{"arch": "preact_resnet", "train_examples": 50862, "image_size": 48, "crop_scale_min": 1, "translate": 0.12, "norm": "batchnorm", "avg_pool_shortcut": false, "residual_init": "none", "lr": 0.0031, "shampoo_beta": 0.999, "precondition_frequency": 32, "merge_dims": true, "steps": 10000, "lr_schedule": "step"}
Rows from block 5 of a small masked image model, named by matrix and row number. Rows with one number belong to one channel. Each number is 500 + 40 x the weight over its row's rms, rounded and kept within 0 to 999. All counts start at 0. Numbers have three digits each.
After each channel's rows are labels from the 100 images, of 14848, where the channel reaches its highest value: "top examples" is what is common among them; "colour at peak" is the nearest of a few named colours to the mean colour under the peak. Only what is clearly more common there than usual is listed. The data: small charts drawn from random numbers.
# convs0: first 3x3 conv (model.blocks.5.convs.0.weight, 288x288x3x3, each kernel summed), inputs 144-287
# convs1: second 3x3 conv (model.blocks.5.convs.1.weight, 288x288x3x3, transposed, each kernel summed), outputs 144-287

convs0.112:486456557437450537502540444491539486414463531514521497465575543491476510517499534491487528524479439540470504538532413495534467511501517550499560481467509436485515460511484492493487423474509548485517482505503461536470492490445486555466497539458520479526551366491440495498512519516529472571519476489434527606448540544513521459527542558603509508433436488538490443552480449489536527559512491478529511535495493543561474469498514438463470
convs1.112:551474581458490552563467502559479539594473496494458501527507440501520517547478476504487422472478531574512526476417537584509475479496507482455494543524509530542452608505547510519509469522547482473488503520536538495487540446581557451465479472581520527536477491505451522515505442496503548503526439564496431475535540508486482510466542486413549450494556527509549536410541528555520521473495463457496510444568499487559466562528496445557556
top examples: one colour; dark theme; area chart; dip in the middle
colour at peak: brown

convs0.126:552487554540478501511487464539468477555545466501501487450512490483502474490543505614547487535440509450467460510516461539492461541492495481468507500535501498487534467433501532476446566468485558448526542430612432576511465479451524598616516544496539479473512506643499461514467482501511523502515484483496485510552577459548487502493555497521458536431552518507589483458480524515454485560446506472554477471604499445543449475538464460542517
convs1.126:480435446478470497414476493430462504479462511565485520504502455498493549520520477520384485525489471424500440480446510497494493490491458509489536499503570433471506515515472507469488499480532447509481482513417563450464485495457454489374559484427476506544547468381491434499507515508472476449420475511520487442513477566444429510478470437458493547521402456551466490505523454478476488433554478448461501479353503486510460529532496434454479
top examples: pie chart; dark theme
colour at peak: grey

convs0.225:433484468502463522445497546498479476485516497569542547578504560443460441509505410513481471509533524547438558510476535490525498499534495476455502479533481514455488543525474506575484493453495514514475534562472502433508546508526545436499520534424491546505511532453448507540581537476472426554499577449507500465506472560458477544509506477468561442427446500533508476558515543379549486509530522484520479526552442546438425485621496434465508
convs1.225:469396528520545562485512442508530564491490518533454573549509494573489464544459490426532495503517429456529442539477499528494480523502493510429575467488514503487465489466461537481493505470482544519517568524450568538498484463418528505523427532516481545455508454468514533452454549477530526546457432514466543525520464434491547486481498430485525508505475442530481480509533502578541523421478429509426495511573518537418461550451507510503507
top examples: horizontal bar chart; items: eight
colour at peak: white

convs0.97:458498523553553490495486455457444493502499525518499485440505570569423495521514600539453510495493529609433496555496452488473473508488431554492518472510492535439549468462430513534509525488559501471502526516528538429522525533577529521486573467449529471426435502521555514510626529461487509505393499462489524580508427525457502502581484484446555557464464457500488567468548496506504496445462517504449451570463587513465422490496526477552498
convs1.97:467456491414529515401465504436517492485512498522474470481511554535553543506524458514533482546524549537423314507471532493470492524473466477517509501479525458509470395427523514461521469504490528494497533464465548492436547436463417466455519519544513489505510471466451476414566450445455503501479460494508543584519507428440423504475501487440500485452479508510413546412452568543534561457501470487546527548473562445503499514409501513499523
top examples: horizontal bar chart; dark theme; items: seven
colour at peak: black

convs0.113:458468527554484492468534504499414491498540511467480480529498497505524498454471468517524515484479554428558429472488496507383513556585507476480519471427471478483517545562504543439577492533505478458535535528483525504499498475474416494500459512532458507517525476490479530487439515596510489518446481511536476493490548439510406482503538560504611497509488507477465534478489470495514379493467512500418500521497488500485514474440541522532528
convs1.113:520491522529488525454494504427537474484523487477490488488523479507481565479473519497474552571520487513471489491496449682556473456444512535514485510502487491521462571447546431455497522460561484487514529541492443568509500535510646523559527507546499519496514513490470470561528500516477452509525490542487522500455500520477587522526479512420419487474508446523489516479509580493502592461486498500475507482559491543492485484596484501466510
top examples: grid lines
colour at peak: brown

convs0.190:468464482519487502456518380485516544498501617480543465541504464495487512503515457448492639526440472449499420524545496549563638505468484521515504480527479543511508481471543527588482528504473519485490474505511524499528517500476515474415423474587581539514506503455504534453542488418479491506436471509492501425467473478522475615531486553490592432512498445477430468544430478512488471492524503442468544528462496465463566507501547467492494
convs1.190:488516536547481478527472461506509481538504631469506601517574493475491464495483470497481672491464514473472508487487499521438578472569498535525509530482427545492579502519469421567528446539536489492482504509514525505535541550561488476505419534477550646556423529539557418533571525470490531441545496496503502513482503437444457562482555507510513503481480533459520473520508528457433454478541472546449540576467466482469519454496485524503468
top examples: dark theme
colour at peak: black

convs0.250:483492499450459539510497408509475496465402491484482563524556544485512494532503539512530419451502466492471534457485550512535436448440529488456534536491492501540539559414494496457474399515552474531502488492574508452542486478539510455483493508532484525500472523479464494479590499454514524517498438477507540534456481480546480540521446537506412497466431510464423552499459415540520513472477442516561456576414519456451496531533500521513505
convs1.250:509486448495512541498492465510528487502540481520517468456502499490494524484490505489480503511463505521450516531549480543564557529465478477495452479503498484497490435564473503450541512499456527518505540493440507426470482511527488511470497531445527506504547521497503572530506551419506448578523435577541379539533544496556551474471497489529460457513417491469449522447551429513475544468419510473548504431587486469492525457516493424488482
top examples: horizontal bar chart
colour at peak: pink

convs0.244:496512501511541490454506461476551473483422508507532477553498499595527411495508553468455423433487453547496489509479484497454527455506473501486598460508547519586516479441471565529529512498473457542539485503525449466529453534494471496473549577528539535489479468498489526472598518466486479552511448466474483486481483536519470548461484480456563523530423478498522560463477488535473535514481468480528440518437604536492511447610529526473489
convs1.244:542449480548519497462499559450505538499562513492535485421550447446544607520531469509577459599481527439499472529579498519556462567539592497475480494469473476463539466439517468507455475478468506484537478520500529541478487471484500442473478505562474485478556512479466466450387453490427499523500480471433505483479521420530550530489535520492438495475538499486437523538484451424482511568478518495449538499542495457473591528422463535487511
top examples: ring chart
colour at peak: white

convs0.151:498507515459512510532527478489498499545415454450466510508506460491503537589508526519495497434563527455470441543458471509528442494387499539503491550529529533457466493437517448495520538492498477509510552536464519528481500591509591486459540527482493558509481467539470478502626524459436513473502525511516437434469444470505468446431503495505375506505492488514505527453498528431554442477487520481510530465422511436467562468548553538507550
convs1.151:477441447461537466495557493549502498496492464517513408502451499503456523532523472498544550583492522500556546481510552472497570489501476475535548508530454490498417475601450436461451445453610530513516573442572536515512505531507542498520454498501486433484456609465474429433468535463542511483502471542511430548464456472523518424499486510572545521534514474459416461484534393517526554539510492478513496477524437518476513550440487466525406
top examples: horizontal bar chart; items: eight; radar chart
colour at peak: white

convs0.270:509518568429488516478463557474470468536540525497543463509524506493469430580498435523579578452518566449563486425538498486487533496496562443517412448432449479486509422485507569495490494516559487485427476572534507479546515461486476519475432451491507485490452491438522464501388495541506520538493467462501417486497501464454446477481574504588488434527478497481529471439493362470582459527442515428453480510541507435557473458384455442535506
convs1.270:483412556460505527501539486489506494521556516476467502543518436526452577506498517521424508509477560491439461554464596459524507509478577516495569499566565439527534578483440532549430537537527546527524490540519529523477424535567500540481511505517521524519469511467539470515467527499504517488472488541461525454481545501545396533581478488380491495477473465572566545459492510503526457528501524499467512538445457465533485538518514482485488
top examples: pie chart; ring chart
colour at peak: grey

convs0.222:492513539509457490501488530464502569437528510473566539525522510482538512513521524478516526542466488498448559525451520519469475463486489367518397504501489537511550508465446531461473521529537480534508568537542498519482438532464509449477502487568492451531533496499467588565461495502538560545541452441452616494470503466503474449474497493512496522503520475426519468473480495515451521523484477460511463511487494536486471538397541488519428
convs1.222:507428543469540436565396467519525551523517496551473506519483431553456399520520521465540472458500512497553492545544506452454453480502507510562429529501466452474506474545537579508493500516502484503414513554422493491454472488542461550527402494422510447506478422489512519533470508603510451497494523545506545461511483521596584536477522451474547498510489477530528491487553522486447486510496514513492507437541490464523505520414461441533531
top examples: rising; stacked bars; items: three
colour at peak: pink

convs0.173:508468491603480510439468518480525478499485564501546458445508473465471512530474535507551519519490514540564476480491518467497523451519580464511475553497456477474497427494528532439540514539462494505458521473516527543466484484568468508419457443555469532604485452533449528423442491523518498549508481451490444433450478461468363509507468496480466538512463476479434530497487453446480497419488520491486507462533520459514543476451480468529472
convs1.173:563506503415494499455514501481430517492493526502517501478479503456572478453555522403415522517544469507524437524525524428442500480499495551470515553533513540487548435503409457556509517477535471513462485497520451419483473512523388561506471471511468486502502476533581505524492508527549482503537459485470427443440526453469429505549515484534523470449490596612498492393559444473493464546484551517460527564496453577478444528468500462512472
top examples: ring chart
colour at peak: white

convs0.89:497477501631512509486439533478508433499490489491521505529505469494489550526532515482522494511493505452529525466492472487539476428472505464507478586496471465491479446508452526517456534492466471507530593574484518562474510515487519452528439516497541523543487430475500494477416520564520477473481374501425476481528485495503493490474508520497484509525570512492548477474489542455476442557503523477548521528545512512506429525466511332546559
convs1.89:497441458496492529529486483525457583504484495478521459547515495512444508563445488493577531502565535486459472506479510431443483577550509466501518462518468511471458517513551453475506504549518502499477519483477461450488529533578576573568543504376518506503462469607489534487546442487509479475529325524505396457522504484518420489525495464553479500468489524494442499499558556473475489467505499510535552468515462495540547538503537457557510
top examples: one colour; radar chart; items: eight
colour at peak: grey

convs0.258:565488504447501513549478501523496461501561562493523380515485480498499524528533504542455566503443457545468532489533596530567508487474469489481439499409480504436489411427502480465521421461458470463516527489555499478499431488462474490480493516471459516547441430508508513530406490447537507521472458532496578491490507477499533518520502418586575487497475454507474513421520450492460534532566485480441428528453601514531448525398510421513515
convs1.258:497436497418558514597493482550435497473505503532563484466487474498455493516516543523480497534480541414533484503466517528547487564480525525505494504490427511485538543482444508571477471575472493505490438489464500545465459545501444553525475506551490535500516432629481457530479514438495473527473541519533479457465528461528425503475496460393513477497560450509531500541489477504481486549497509533425527463457490429529507491499485456541511
top examples: ring chart
colour at peak: white

convs0.272:514442509562437490484462543442446526528465482536546522481566521567503539529493565570492469457569511488545555491484530526465454444499473466472474570499473531480455441602491551490515548542468484504519523551454538490440476518582474478528488463537554482573482566476527537516504518584469564438481526512529557485526452474528566471505435466562518564490461526502531567583500537488438505532468535508488620511470525502497519458459524458460471
convs1.272:503539478532519568562461521535529575511574484525502594522496559469500424477512516473572506436473466478473529555524479363501507482493475486539465516581556528520465561553553543491509620555478512516589449487504524447489526482499448435533476497474475504438464492510527554476502453522496496545477490425556457478524474521512466485485500479524458515500494549508518522581564479504555501500507511465564511525564476450530553518535530541502528
top examples: grid lines; dark theme; lollipop chart; dip in the middle
colour at peak: brown

convs0.63:435523543534490509533504560532532543480563518503480490533476427485503437438513499510508495514468564466465565483514506525454493492496499488517524527395416527509528484481508455483484450491549562519525494527515442606502483536474473548543514504492514480495476506532508494439527475585495420535465552508510489546496492513488424537516459525553421544447505557481461491431515469463533477491475428557500549477560522502538445493459482538513495
convs1.63:510441490531498436434410532505462474486469470495474495464525577478542497493488497526556518519492418574486400544529490504496510501470436512528502471438570465450469564529498520547477497469506456471494463500494487450447440427582503481501504547459453466464490455442457493487448553455535450475453567434559488503474476510476556482496481436540559473532485540519530535564538526535545535511479539446491519546511450470494485519498538476487519
top examples: pie chart
colour at peak: grey

convs0.196:450508461487499472474485512484384549506463473522536608471450443515439449543556513515543487501503474550565490564509475483513473443529520487556485501517460465496485490394550496478417469456553544492442469500421426445516496474467490459489505464508443555464506458521492448513487522591449503547433455499458385522497559446496505499482518513500540499542543497544465543459547499517463534624499531473523453443511489505539437517481527416527430
convs1.196:513500540491550533360542494481532490482491527520498503488549489459475528533506558476539459508538523444480511435496481520497515505517542531540465475490517474483504478536569480450520476426529523458479536538523487491508520452537490497556474529434469459487457500536530539502485508443532474518613491556524570561481500551557463480486542499452468541483447532422531448486485543407464489438535477396466498470535496516461437485511430400531553
top examples: ring chart; dark theme
colour at peak: grey

convs0.219:536518526510464544470486563440402516512530471489508513498502532403565470527499452497471492495507551463508424476535465418427532549515514476443441501489502462451490528549539512442602598502492545430506554462508503548509498473526503459474528446544526444507522520527465513478485514458462564480563513394469370508537550517501486516468549501547525528499441570497470508519466495447434510443493552438431514479459438534488515491501493474456483
convs1.219:518513478504508460574461513414560520521502493512502480520544444533504546495498503515480481508495499502499601449511473470471482429507462511470514476539519473620496490466469489563489464470516501481507458485523555454499530476486476532504496460435462511521524455424492472501536477494514465514425463535500516481447494519487381516539468560484436452518557495543538527539563502546572492547489459501477487523537473446465466512502476539542527
top examples: grid lines; dark theme; lollipop chart
colour at peak: black

convs0.124:491524457477491483469523507518530600481511504496441543500468550434527441574499559552428474408400452507548558560502537546509499566424502515424521501499457531484545537536460483536516527469450466468545482504485506492511480436458503455446553465538509479507450525476516491485538508514495492406467592502499562481579575522515543456485464418505469493510463506502516542586475461476488479475465483547511489478500493495549508519523522566463474
convs1.124:489541509587503483516496606486481530489549535488455511474478517517474419561499533480434485506536486521484431534463491472442522563479505517488493529415441484485471500512473530476520482556546473462582484508515478438481488539508463518405456497431455471421551534477493475510478505551484521541413531523550434497488484465491544483460567500523526545457555444507543476510513504529547546479478454495461516527427524539529513484484495598525521
top examples: items: three; lollipop chart; dip in the middle
colour at peak: white

convs0.231:538438533457485534476511431492489501479519531386457516527454534569447518437498492590468471482498541487524478469500454428491472498554545450501476454474431546521502522469499544512485517512546535560535412500480543546456508706543509480526436510555480614460464525526472498466503511549481475513509531496495528487535526550454503478459518439440469546513460507446518503460444534460523468486493484468517423524477477531557539463524483484464470
convs1.231:523553512528530480477477529551505481535497442496500506467469498523463496512501509526623342478504540558491494471492485563509694519515463560467545498486559507504521436520514500433492535493484505466494539477450516510518527480460541513466463492580509533369484484500459530640484478552476429499495491456512452551527464502490450486525494469504520544523510518524523512612495461571503527478530523485490525474485478474531499554525510468493444
top examples: horizontal bar chart
colour at peak: white

convs0.79:489490489472505514437505509505431425488489461526479454512500516471443528563490472496463485493566478475454521503514542500475514587502511473468489574493489476474482432453496530509504465513493567504543449498455483423454492489532475494448562532548525444509511585472489490485471508449529502535536402430610384520515472525451422507514555541562508496456469502438463491351484529505409532535495469503452480496468515492507492496580453482460533
convs1.79:503485536495565482533431540519532461482462451516542506525500418516500530423453469495499467437472521501546460570546498507518491491500485495515521429471457465524528551628493492520493488477501462471459591462454565508520501433473498472502481515614482517524567437487537480448516505514477454510487440555494551518493500481518521487514522482473521508532542503497498521600536481514512534476491496528549533508502484478365499504431491528513561
top examples: grid lines; legend; step chart
colour at peak: white

convs0.138:523516548408449494405489519522517423511462533509483499424506543521511531572511502510506529563494501472451516492510526534491531468504520480525501474469428523461540556516527488489485511499450585431492462454464532510528518533496499472493530478426493478475482487503506506500449487426530471513483465553456410500453473518460534542534474529586515523520574433467493447567485524511501496494483477532449445519475540531509554454473457488502484
convs1.138:501440520522475538541550479486503500529467483471519502495512466541516455471550517440397461483537457538528561475534438561475548513525511510484479579515520506470562566445563464442509529460530443503491484500433486480519534482574498613536498531611512472513471468483492473547487539424464458464531513479527653484529515513477464517487471514479521498487445531513511469562492476553487579454554523492495502440550450547515393533504531447512494
top examples: rising; grid lines; dark theme; histogram
colour at peak: black

convs0.128:504475541520451457521492524442348468540479566563531511503492388459543474548506482519434544478581536503494477526489501490557448507501501513476506500492460486459517516552513470529441504488521528493550475490471502429550483434477584522551445463460514543517511522465509535487498517560535507473494477409526471555555480552469502499509440468509519516497547513525547486536442515415547491485476479490483517499457472568584421540491524410515530
convs1.128:497527424486544472461457532602632507523505522451506549501489535544511449521474479474554554482406571538517527529497509457465543500456472476542489488469446521519475504561550529464526465488534506480561477519474511503492534446464491505493493560517534504470478502513485472489575524497546483516540481715547489521488516514492452499511490518548512544494443494358423476517566528542529521542537470471571508566461541453508512531506494506452494
top examples: one colour; radar chart; grid lines
colour at peak: white

convs0.263:456553506439449482446521499522501425512516524470510519515474537504515531565506498574482489464472467480508382456496485542496465520476494481505504501428481481535434406464471481492527485509497495567467406511494508479456502489499491465505510422500456509526493512525476501474495518569601522514465505479527510499538544474551501468498440515561531517534463479521546509443530501561479498522480500542482471515446526448533497523551527502489464
convs1.263:496487483545500480488535483508518547510474500461505473499492427463478480512483504476495506606517470492521532477522472458540509520478551508458544510525560518454549540491519520476494517489523525499566541517443494505504458523504526511472515504529506522501447481447495494485505476469403478475546543375464585460472526499511511548463544482495464507523484492479476480517465546458467485475503457473464498517531507597540516521502461479510458
top examples: heat grid; items: five
colour at peak: grey

convs0.198:551479589462496445439476520449398501493505532514529537494514412509537479497471542455509502503519506547462464534462530407501562544507530477456530448542420473507507441522471473518427501489504508534507493446499508476564513565482562489514510437518528502540546473438486561475514505604446467483470405470496457505561528549422481446489509513506456490499490478498500475524499524526537471501484509472491425499534503485544543499421465577508526
convs1.198:512451390537500495534508525587543466487498518507521492516481583463579502465543483477488523515501518496503486509477510585525504514513510495554514483503454496499463564587519486529435462546504498572481520508509522515563510535469486481510537523439481574407446484452579539504486531442529471532490548560494487488508444534527471564527435465602515516501506488511497471496500537451419507537507484496530498529482421508485465486524507498527496
top examples: horizontal bar chart
colour at peak: white

convs0.49:491478499507511375444442493467478489446532511499486496438483533416531445499488438433439507462490480524574512452603516515413507410550522449509498503539548521505490516465506517509549473415535453498445582531572491465616485548465520503484447557514505467516504492466488502522514523446504541522447491464466509514459498528494550500526548475576506507486554504522516483483339502450464480539524516487460450448471540507529472480526504504397394
convs1.49:478507601511394400513404450508510478447377535434529555533450490481458547470491521477504493499474462571534479516555561457487515355497488478499487505413551495464471534531492497477519469476519432516494514494511479485562449468529523449481462489489474622550468488527523481500507482556482535514495490528498485489488513503544553477500462462536456487451495516652498493426404524487506506481461504468503517505540527503510502503582434498457486
top examples: rising
colour at peak: black

convs0.153:511475500501436499517473458529485527566510489543508493518451468460484467550521511519545489504522461578564544553448603491437449521494506477530463499484510496518531372481563564520496543492515448570519490472502468477512519510501407479623416492520510461527528493452541503447425497535459462487517458481459489493459510491503489512428542500481537475475546535470472485510508490475492495624453506512478541528509480463512463523394480507556424
convs1.153:524444556455548481544484491472553462474524499491511491500534494574500487557438473516581466499548493390443386503511527464574535518511489617485593497535517538490543497408520507501489480422471490509471522491532539560489437513462577424423499510436519515565511530541476564461498517469470499519484525446505573446494511521523458501469423502496520567479447501504495467469442506541520443451476477505519493508455539504567499445551502538521518
top examples: dark theme; items: three
colour at peak: black

convs0.268:503479556479498539477498504508490516487506464566483590523518494459495509542511495539505477491473502499491481502474529505476516488489522452506466497500479469521511539501466447539449470528525525478457493434487512485492500492474463498495462528494589571560385497497414450493517502518505545391492525500507516454495475495495504446513488474494474427501484503510538506486503520535435510477489516494493481485496480595580473597503546519505509
convs1.268:386494555517431498517482470510505496516512486484503492493522478542509527499431473485530517513502504475492529503515522497489493499524523548445551468493521531531499468489522502464499517503559547457542548478539449476462496505548564482485505478529580523481421518459497302495520467511509509401527504513500510501566497504516491543526497504483511415478516517467490456514477528527476506477499519435539522510509495474500510388502491476500538
top examples: one colour; horizontal bar chart
colour at peak: brown

convs0.285:444520503572514532578524535505528541492501568483555434427460474425513509482500496470550583526502498465490569471496453491472518548466462492449500512423475482463515477536474515469486523487527487519470455552479503479467460475433528542573510557443546503467538536511460471473453474474491533547554484501572455544479531531521461460533434536481553481521499504426534541450528526410500538536487551494483479552457530520572490529607561475538526
convs1.285:516410494440535461529428520513449504507504514505533475535442493517482440502458526478465543400524478517461394549462553475466504508544520551475525462550471490467496513606491500552546531472520516496597516503566521445548520439541512526443535532484514496560500477533477523476488548565600512506444475573442517460556467471471578447448519462555548468477496526485490495563480423541470458414458505549526483460495411477511469424376435548450520
top examples: horizontal bar chart
colour at peak: grey

convs0.251:560500499486424473501478542524459461402480513473489522513526460578552470533444519502481467464577505557499432507468568457457509522530508524557504541474394515426546456526485442466488453507494520489535476467429481463526474501495532428504550501518490557485422515500478559514475521542583503533482467510448430496502557494462444531515490497484475494522498454419519495526460512477465495458538510567456479496551497563508543417499525456480478
convs1.251:491484445497504447526565454505525475464483499545481490439496508419485553497527481463533535499418474444531602517534495514477495521461499458493471578480550470474487437451501487505497468457511474509481520547524510501523522397537451611514585515563509464451537544523520430520553534472359519535491504489475552502494409479499507549487456562601514499496510541440465491503502501476458534523490482436532441506465495409494455487542455529519477
top examples: grid lines; peak in the middle
colour at peak: white

convs0.84:500535507513419438449487437497496482528518484514564526422501430518502518491528460415509474531505527486523561440511475496544543475474552541511454546518442586488467492502492466412486478437508450550472519534543525486503493533495470497501478473492487489414536518538491582539614469443579545516509500450439432455435504529468400545510488533539533577462461484443434504466508515498463481502506430527523529460419593517483469443505470470504484
convs1.84:536473487539536491494528463412482450501529499496535472498599435479459425480546542532427475464434540422453450568470534421542461482531552532521500545475493392484499412551436578534457538498509513431423472496560481496494576458566512486488535521519521487517566501481551497503470510540495500498501490498426509530469535444549576487554545488467482489497484529533493512452511535428576467509440547495482462530479481543432512449519504493504523
top examples: ring chart; horizontal bar chart
colour at peak: black

convs0.205:498517543423505515499543459512473471499533473479487432416508454489423555587514478530523533471541518509566516455473497469476487524485498528558465487457493509447467534453485473524484389498557509526494490480465475559554509545479541476482521496466514514466488408454511518472472482473431474489537381522527435510513532496510457485563524546472500502430513451474471472482408485498501548474536535456483452496502474501502415453489474564575496
convs1.205:512397528484559512460443477472531513551491531477517466545585549478460445476525461462446450425515442516539524509473590501451464473539486420556468531494526452481479469534415562515454520499470530536454471499513523496511446442551490479421507505393489512470540432475503478549521522483506511488417496590481612413498496456466579501519493529447483488521454478580471519562562534469511457549511536544492533495440528472492523510501471442471485
top examples: ring chart
colour at peak: white

convs0.15:490495528538453496459484540467501483538468476518415487501521497453632450497503508491521434496484520570526519523586507529516528519548536489562522531444479503485478521469495510486484510458509479476591417503476489466475541554462542500567506493517526532471517531606556449492533505502476504479514578531471549546472462484567488523530507555495460483513417481485498535483483518470461521527503493474552486463559507493499507555433492367491448
convs1.15:531491481461486506457450528470488443449449536518477500533490500493503510492526478507466486490604471586536564489480428548506535484516473463548476493527418504493517473501526515476497528484485471512435463478549519517479451490397471484644517520423477472475530463459487509490493525613495476563450644498506535493451476548481622512502509511490499504477546515576521497535488478468511500438487549573493488528459468518511550458478462498473538
top examples: items: three; stacked bars; bar chart
colour at peak: grey

convs0.206:598438504456442480453432523480442484545508488519503490561503417443512475542503511569483512476562506523511519536444509571523493475455502476484429469475501495474503507535512502517518438508598471516502434508456449502479499454512464528547454460438583527437482508440498582449538509517565504534581518517485489434544506593509525517478418500535467452506498479451439462554497499538485395437506509488467479438493513523516504505474460455473442
convs1.206:508615489490553455537452518528478506467531482501550433501555563516567517530523479523479503455503473582447463463529515493490462533469502505472467532516538526496456470458467498482458483466421475484489506544436507541476484525566524499506519491468488467550541435529511530435470471457450443562471452438458587547538517481493454494495524489481427482551444515581513560528471528450514619532454473482540562576616461448571499513370502595523554
top examples: rising; histogram; bar chart
colour at peak: pink

convs0.19:605525594467482443493504497597410501426488512479570502476501453472464453472559587506453519452458522454532540550467557573524522454521520453598460497462508576521506478512450441502554528505501517480455501462505489487541485538518494445559482515515481439509526428523518541509533468463538540473515462546482456528535505486581555538498477438422469498495489463501451501497533502508421491529389488460467465454465505484515505555460495506502530
convs1.19:524554410523525514636558557439543526583515447500485508510512558488503477522518474512447492505531490529475522512508456506448452515542535562592558515523528466511492538505469501486481500561473419493466561469547449527514478501488437517538490489502524482497451522536566425506486493512562461467474531434483501489495541497445531522533524525514465491469521503527493454511554517441483464553585487460541529530494468467508488422476544465567552
top examples: dark theme; ring chart
colour at peak: black

convs0.161:573511537526513507481421559505490512570484502546493482584503520587502559471531470481497467471520487515500501476549410537430459445492543535506504504560542490486498500497485523530515522442554527479534518453513468507517534425458492456513453549459468503544475457553480591460551466500537551486503562540476555467551442488558547543471532566482437538508479509455511493483530503526486455424555511490430430473517479447524482503493500544490546
convs1.161:468548452524464508534461463502436444450489485495518508486503473450490453473552501526411641505494450476489475516523449453518447440503523483585462483455508499546516494532504471523467545562443459497499529534491509530560496488537499507516489511457477476487524480433493454525518615482488480502538473532508493556532518530450509535557504531507419510507515577408490530540521471472574509551528518500534508497494554493474463498446542452579491
top examples: dark theme; grid lines
colour at peak: black

convs0.47:449472505444487541502454538476421550504437521388480468444471494453562438568483510544509484518491531521449507475535434483576512485494488504485563508479501457495512508472485452497551476580561480509534488489469529460548585426554540440467503513565508536472533474493494504444551561622521452437487485478508418414446470472576532530469481532493500372478550504522527489509428541421511506496463463505458480580486488486510499475465516534494510
convs1.47:504473421501506546398458529536568434496478469488535545521505518497530505431488468522477490450541540520578478410467527530502521579538479467529486410464528396514416498497389469480491483489528487517450438473472532510496529505528555522458518518401565518585539504468592486496512549522480516468496577554520505533483505583504491438522527482503464558488469553500441550528560575545495469513481478566495493439504477487492551459450558470515448
top examples: one colour; radar chart; grid lines; items: eight
colour at peak: pink